{
  "model": "contrastive audio-text model",
  "dataset": "songs of 200 made-up bird species, synthesised, often over outdoor noise",
  "train_examples": 39062,
  "gain_aug_db": 10,
  "noise_aug": 0.002,
  "time_shift_ms": 100,
  "input": "waveform_16khz",
  "tokenizer": "word",
  "vocab_size": 50,
  "loss": "sigmoid",
  "embed_dim": 128,
  "encoder_arch": "wavenet",
  "encoder_norm": "groupnorm",
  "encoder_weight_standardization": false,
  "encoder_depths": [18],
  "encoder_kernel_size": 3,
  "encoder_wave_channels": 96,
  "encoder_wave_strides": [5, 2, 2, 2, 2, 2],
  "encoder_widths": [192],
  "text_encoder_causal": false,
  "text_encoder_width": 192,
  "text_encoder_layers": 6,
  "text_encoder_norm": "layernorm",
  "text_encoder_norm_position": "pre",
  "text_encoder_activation": "gelu",
  "text_encoder_mlp_ratio": 4,
  "text_encoder_head_dim": 32,
  "text_encoder_fused_qkv": true,
  "text_encoder_bias": "none",
  "text_encoder_qk_norm": false,
  "text_encoder_parallel_block": false,
  "text_encoder_inner_norm": false,
  "text_encoder_drop_path": 0.05,
  "text_encoder_positions": "sincos",
  "init": "torch_default",
  "residual_init": "none",
  "optimizer": "muon",
  "muon_scale": "original",
  "learning_rate": 0.032,
  "momentum": 0.9,
  "nesterov": false,
  "orthogonalizer": "newton_schulz_5",
  "adamw_lr_other_params": 0.0019,
  "max_steps": 6300,
  "batch_size": 128,
  "epochs": 20.6,
  "lr_schedule": "cosine",
  "final_lr_fraction": 0.1,
  "warmup_steps": 310,
  "weight_decay": 0.02,
  "adamw_weight_decay_other_params": 0
}
Rows from block 15 of the audio encoder, named by matrix and row number. Rows with one number belong to one channel. Each number is 128 + 32 x the weight over its row's rms, rounded and kept within 0 to 255. All counts start at 0. Numbers have three digits each. After the name is the row's rms in percent of the matrix's.
# filt: filter width-3 conv (encoder.blocks.15.filt.weight, 192x192x3), inputs 32-63, a 3 kernel for each
# gate: gate width-3 conv (encoder.blocks.15.gate.weight, 192x192x3), inputs 32-63, a 3 kernel for each
# out: residual pointwise conv (encoder.blocks.15.out.weight, 192x192x1, transposed), outputs 96-191
filt.81 104:146137090152108119051093113077091101143135140101098119132136142131124123149125115100108125080084060111087072159139188153152117132129125125111119104113115133139132124119098098111102083064069162151150055037064167164143148119124132096118107107147056090099090135152050054127132096093184152168
gate.81 103:140119130154135144095099116110116109153127148151110093104098107137136123116101112091108109088067077159142151062109116163134114112087122133130144070095107161162168150114085138155177189184180104081095158149143080063072074087068070096101121152151119108083107125161178161147118094096121129147
out.81 102:108097176129127085169093133135159163095098141112102073100141155087165192054153237153117143138168143150190135130141088091175150121120079101105152117089151063133148113160112149159132160147178161100105122054138072138175135157066092120129165128143112101154134103112139140181160167118118129093
filt.82 096:117111108136163121100114109156163149156111120120154181098093120082097144115144109162123156168184163143096110165165143108141128093126166142125131108153117173170193123129178099098106137138137130095087187162178115134143176162130145119112150150135098129126120122111109132148121108109130105070
gate.82 102:158154118147117082125119113099081107138149157146107053097109103125137138081122082107111107104126109117091083130150149136093058143172103139135113116125119152156173191156167153131129162147105166166195169175121110131158089115138100118143124096074196219163164193202128160160057086076099151163
out.82 099:092158122112086141121179116151123132150128099105093109180163114088108143161126088140096093144102110117105070166116107060104121123102137133090034081150136146178130150126166157154166203145106103141135193136149168170113178037115104095125081156176075139140133117101108122130174080129157123089
filt.83 100:139106138109133168132105114162143115094087162164102100145092127117160167167134107073150157197145140084106113161161149122110154150163158140110127097114065111103164134171131169125120151121123088178114124117195133125152085115157172151195122121114139138113100109071102134168118114161148138122
gate.83 098:148098110127101115090107127131122088055124131113112155109102119073101129088090106075178155177170173076092104147165164114090115113126143108104082137113080122151098121138080177119145135141082124127114123153159092154149134136071121119083117145143138109110117157192123139131054051103116120113
out.83 086:196124174156136137162136148114155174081165100135130204157150120109171122190122118192114088092142146100079143104173115171081156129112172108154133140096144136139162092107155148154163146144111157148144112123138124168128157091155172146175116163119196138181120121097137156157169128125160159126
filt.84 102:123130123123146145135173171151186110150158142081122114130168139105129159097110075122146228106111167087142088055097154106155116055166125134123127106088112124131160100096065150112091069086106156154164136122126111168171176173152114144082113152174122094175127131206121134184153149109159113043
gate.84 095:123137148137167161091092154096112035129073135103138161147177156131117108152174154079057124161138115152114128099083176146144148097123117133184147156141137098112145149150105122100114131105115104115198167154139166158131113150112122094116112126069114112109151122158144127109157095125063116128
out.84 101:143134151119127152151102120065156123122128099152174067125151151111073137175117176137101150177168118084088097141091124177168139147134124130083160228164117128096142182101158133120101198109150173141187125233141092171135147116152079108171088118111092175074071138152100162127150132096108105194
filt.85 096:105124118149177143165152159122160228124110116122131119107107152076068104106117168141153146098154148083097104136126171143162132136122065129134146120133137122152177076124193144156186171174185163127110207168161087107114156117108110062065158147095134145143075109116119121106184120089146126102
gate.85 102:141135132185142159121109087151108069155153144142106127105130154118108108127146107153118101115129146147119109132117129094121143111099102081083123137151122131156156125125137150159170087131110147125096091073101122117112154155125157149113108125093169169184130114178115106125143149132164132111
out.85 086:147103136111187143136142189138116141142173207109124052079110100098125168083110121100180137121107133102166108081150156193136147149172161133117152115113224162116115157132151160152099197189132199161110132136078143125111128102100139096124163148168136139128127142109122131085076199148176135131
filt.86 101:085136101130130128137132104150140085168178139097112118121152138162142145147125098111133187193174154117112091207225185076069119106082027180155130095092109145176244099070113154129159129097106114158203146148136116147109127178189139126106109096162052103096129188185146167136118078101127156168
gate.86 105:167195181105119125139140145119128137168157147087106088123139164087107132149199200043071074135142116148158116062111074113171125128116115088116140080087092165126145039061089126123133163149112128128149069079065106089096121118143101128111093083108096061059199172154139072092134143114195186174
out.86 099:166065148137129175093183097128086123157107174077117171137112109131135124178104131148134186142135128125162110053127099115139130165156163201105169128148091158062136057134122046095140058083135118134128133152136112154113123100107138088123120139102137094102173121107156132118094067147103183122
filt.87 103:082145152091102097097125107117110119095073054145188168167122108161175193123148165123116078143155140102128137112117086142128110096140162120166137138144113076096065130163170132145117130111103177106060132142104122116161090104102168130077121149134102067058143140152175139131144169203151125071
gate.87 106:099094140134126147116096098094093101121107111123143158099113124060076100142149138131152138044054075113086067126136188092082120094132146163181162104142108109112135130112093158162208115121108111126149138104118033101150104101104102096116080099089110098093084117153108132116091081110125125133
out.87 109:217110108129117152184110091096186108122120084125149169114137156114124082092119132146188106089095136163101165151216081116173115108084136058199061117135182142137116123113154133102107178131121104131175066106139139078113134170134139181151114123147113139128142114181093156148161131175131154078
filt.88 095:183142119135123098129126130128128103141102113149138140160121097117107085138089069140138136141122130094086082154152145113123113178115131151093094174170158081091102100140109145169145099096097119126136121132137107069062157181165161149124116117066170183169181154159133128144077092099135139118
gate.88 103:151183188160163139083097069119145126158151181119177135149131132115153142093137128128110142129127132160173202155189131106127160122132154139124142144120106095089068111117163137158166056083074164132166137156117121130133120105111098135116161182205120126116106080075084076072039092066141138124
out.88 099:113106142155157138165163159105149178060087092141108121109192120067127125145150077106203127132121148134143158170159105109140112149136127138081089091159151113054159125133153141127116093127150074114115146118127151128089092151157132154106150079123132170103115144113094129126094140100075164111
filt.89 099:149150146099115109108087076175183196140137179102118094119141145133126124152121118132116118121114121142108112092082108130117127070085110108118109143152140161199143094118093180155178159154118144165170134113138107109132168181153180168173121158133155126115130139104128219189112158145075092136
gate.89 105:117112091168162150157148170143140115101136150118120099146137141159164118162128156087096121167163121129144140097122152157161109137145159141102110097106132119085096118098063067109137127100089128104115113085106151181144108070087089069085113121073126126141154178209126113078154133093103139155
out.89 103:107193161089123136078114131063113110128076152148145146146087009111145100158100151154126126116089133124109093135070159124145118121126120148083115086127150135177185141093163145107106161129068202176077110120174121083117128119099107144121099129133090150120235140156182085120084135165112110134
filt.90 100:165121150133147125196188146113158123119085100137155123181150120159182199167116122135128089113126136103089119141126124125080070167132072159153124116102102075124129113138106146152140066134088131168147123087089160123119139157112123155157074087123045102081142157135121168154130124121120077065
gate.90 097:158138134111087115155186164100109133147152111104094110110083114103098095089110083162133139066064043128152132150161186104085081126124138079105151120165164059115082113135113124082098126130177063101140140124143094120105141169157073110116095163163097143193127128133123122118106142146128142163
out.90 094:184151075035130115097116190085142152141132155179122134143169152183104195153092101071087127130144156062128134152086149124166164131176112151118107115159158107099082128154120069086110105126133171153115111194171126160126163131095133159102146151105125123105137153069134133133143148138121179150
filt.91 102:103171073134233122192069167137169096184097151132166110110165107183140157040224097211149143172143115136141133154109151126179067025247135142152110057156108143127154148132121109168115119127148224122219173118153131109088088107100105142140093137168077173117130060127154084092062153120139122143
gate.91 104:154116128158128133112173131170083151063157101157100100113106110130155155197000108082238110137140139111072094100168171202063149188057107152155117138062100136097111145120124127109130163115089156226199154138132134157133117147135134150120087107090173139111062137142116128120134128138106161148
out.91 095:102122114116093139140132148125089147119165100153133136155129123080152119115145150143123170097143121146120183135165136123130159154069089087068111085119131139102112079150105089114158142173166152106120138122137115120102145157122107155137122136035104142139113232135151232100079111086110141052
filt.92 104:175185139165122149064087056145139171126154117126141160139166133074098101110053110079121137079095112174136139086112105200202169140159092122159133141150196133135147148117107116095112086045054165226243088112107091086098146113118170164138151135141121054066109159135124085078106113150151116126
gate.92 100:102120109135125121142097107113128099107089110111108058142141158173175173122135117123134125092109121110134133142149163131176146165106133128166149133106132103116124189191160105141167128149176122127146117118098096094123116103094162139150168168195075105180079115167155128137129116080160142078
out.92 100:160195053137081198166163143116135138113154168212176147132147150117137147105150122100061110106111114147130144109074117135094134122168164092122080137142083118077113132131136117089183156090129117103076157161104081100154084139100163063108106083133076135088090117111152112163129139053156146140
filt.93 098:169134123119154137084095093118121121168119119134175148077092081141152136163152162138141123081136121116128146140100088070103110094056095122133163131160135168137112127123129160144131120088129139136153159177176079093106095093085128155172099124161128168196194148156179172115126121157128103094
gate.93 106:153128143139122140100091064148153148158149153193180153199182156103107098181158119107150147114100060135120117141137133135136162097085098136143126131112120142137147091129137101085109089119171141180139123146138155163169108087111134133137096081089174150138148141119118149182105116136112088066
out.93 096:159147110139149165157066115109108187097090152130166079104117191098005113151148135155190094137094150146189077084100080170153107090064076101161096121083119123096151197108127145101079137080111126117097076156132144149148147150113146180145148148133148134155135157112165102135144071108141181146
filt.94 093:137110145131153184168170174182146157181179166113112135176151163165142157112127133161167136122129157213215173126143152215199209100111142142150130119103115052105095106086069117111121100131149118135161170175122102093087102103120100101093067056087070049108080133152110134158071134119135137093
gate.94 092:161142145102103131102144164139143164106138123104085107126124148122114120084088053088096090146155162080079065058128164122116147093163134057061073130131092083081078061049052150155124121071037104100077096134133087064090097097115094086078159095050152150114114106104099097096069093084092119142
out.94 113:100119188183129092087166169107109160146149199159086120116132116162132136117122150112141070145092102066113158136109180199119150120082071135085196190135128151124105105134105129121158090175095088120160146118187173131117142091144116104178148115115138109142119107105128090137161102096120155120
filt.95 098:181122152123109100119112108193198197110127129161115103115102142138174140160162133137147173173134122163136128124144159128122138154151133127114151117143120096106139123163102167191159145165179157137176068101119178156123103108077156119160131167130130147193103122130124136156121124074166187160
gate.95 101:160135155181163142133134162169144169102117122140124163147139129139122132139153160143149093144139150111115138117137095171134113103115140141099133128125113135133114155137157127163192089099119076049055132136131162097107136120104054097069119082110086112107118146188172115103103107104122142126
out.95 095:098096121120139160139130124055143142035128111106081148103151121071044159062110136134091118110123181140170125116111131116118187090073106118170075088136186175191169152160176168179135120084127210138187131164100213150110111120138143154148139158155165114191171134139147164130143101143119156145
filt.96 112:019128000151124116097099137077143096184191095090142100103128079143111179056163061150101144204144107121155121120079130108188093113124049118156156121141175153080083129119119093103065160123083090131132151139058100101129148190181089140142122132158142157173125152125128126116123136058185140179
gate.96 101:104196141129144130144104117132222097136155114106196121092140138125133161093208078138081146113101118116194129142090138149184121078130052156184155174101136103124119141069149113141127174172171096113130102155130160137143140137110171134067115159151139119129121191175129131063112131162137134159
out.96 093:092110099150125113144121096121148113123084111150140140095148065104137110112082105115132099121157138116152150099119105141132099165089099155145109111104102135158111111115119144109148145134123154113171099084106127171152137112136146162117118129215128150141076120175107133138083070101086092255
filt.97 098:121100080096118130156157156131120093116131163116130138170169168149124144175119113124122122163148156132127132106121116121151185120116142126105136186201145093097073134144139081102085140111089153176157167131136099138126140105139141149128141171191135131119103177132099147186086089200096143126
gate.97 103:147114119116136176096116121115074089146188174112117119113090083131128119135116150118145132123078105105107111048101124107096138094133087145130110167163165098074101091052111162173168117129103147096090110086086111102094134099103211173166072111143103133109140165133204162120119142136117116116
out.97 095:172125127159134119153180112150035174210125157120132128174161091179116089091139126133142073148134096156099102134079127032158122159068130189116109100104138089081118125159097089081155156117147075072138118133120183095149143123134115148078126133148133143105097116075160108143107121164168215110
filt.98 098:123121098092145122087100119160126112183165203125119096127129104092136159159125137130137116147155143162149165121124106141173136045073115145109135142155127096112115108124119130103123195192199078092108092173173007052050183136136139148138146147133128123138118144139104080093155140149076086054
gate.98 097:154144146140172173084147177102110119135156167113131108087084094150112107120138120161152173082075081149134154187146161147153141145123156084136168142105120087094091090114107179167133096104147079091113166157153150119103149136123147133114103092146132114085146124119134114145168158144136112131
out.98 101:113104114095161104179094111145145117088120129080139126190109162159098126154075119108110079109077098151179136128082186166156136129095148164151181151084124110144221171165083204091062092080113158104123160113116153076108153112166161069096160158137137067119135141087136109103093143180117133183
filt.99 101:093136116154174136148155156082120138074118109174170170149145142117121155138150096124164167053123171114132157081116118149167163069078117166183133155139157155166159140148145156135112093118131159149162113077093157174207176165165191206228144124105042057050163174197120110139169153185152145134
gate.99 100:158126135178159159118120084101101104157162145148092095151148120164121133072085090179174148202159187117113123081097155166114137128131098118127138132152152083110103141136138127111089100097093129179188130113137179151135111107110142086066209201137184102076132152169126110126133071054047071066
out.99 096:189181125146121139150145170198128172148117126123136082070129173154168113111120094074154134119155098139122106182063095120149092111111165136102098118142082071094081092115103142094171078029115095088134115162134131116115151177149136104118144210129173170138149178124080114160126161086151177155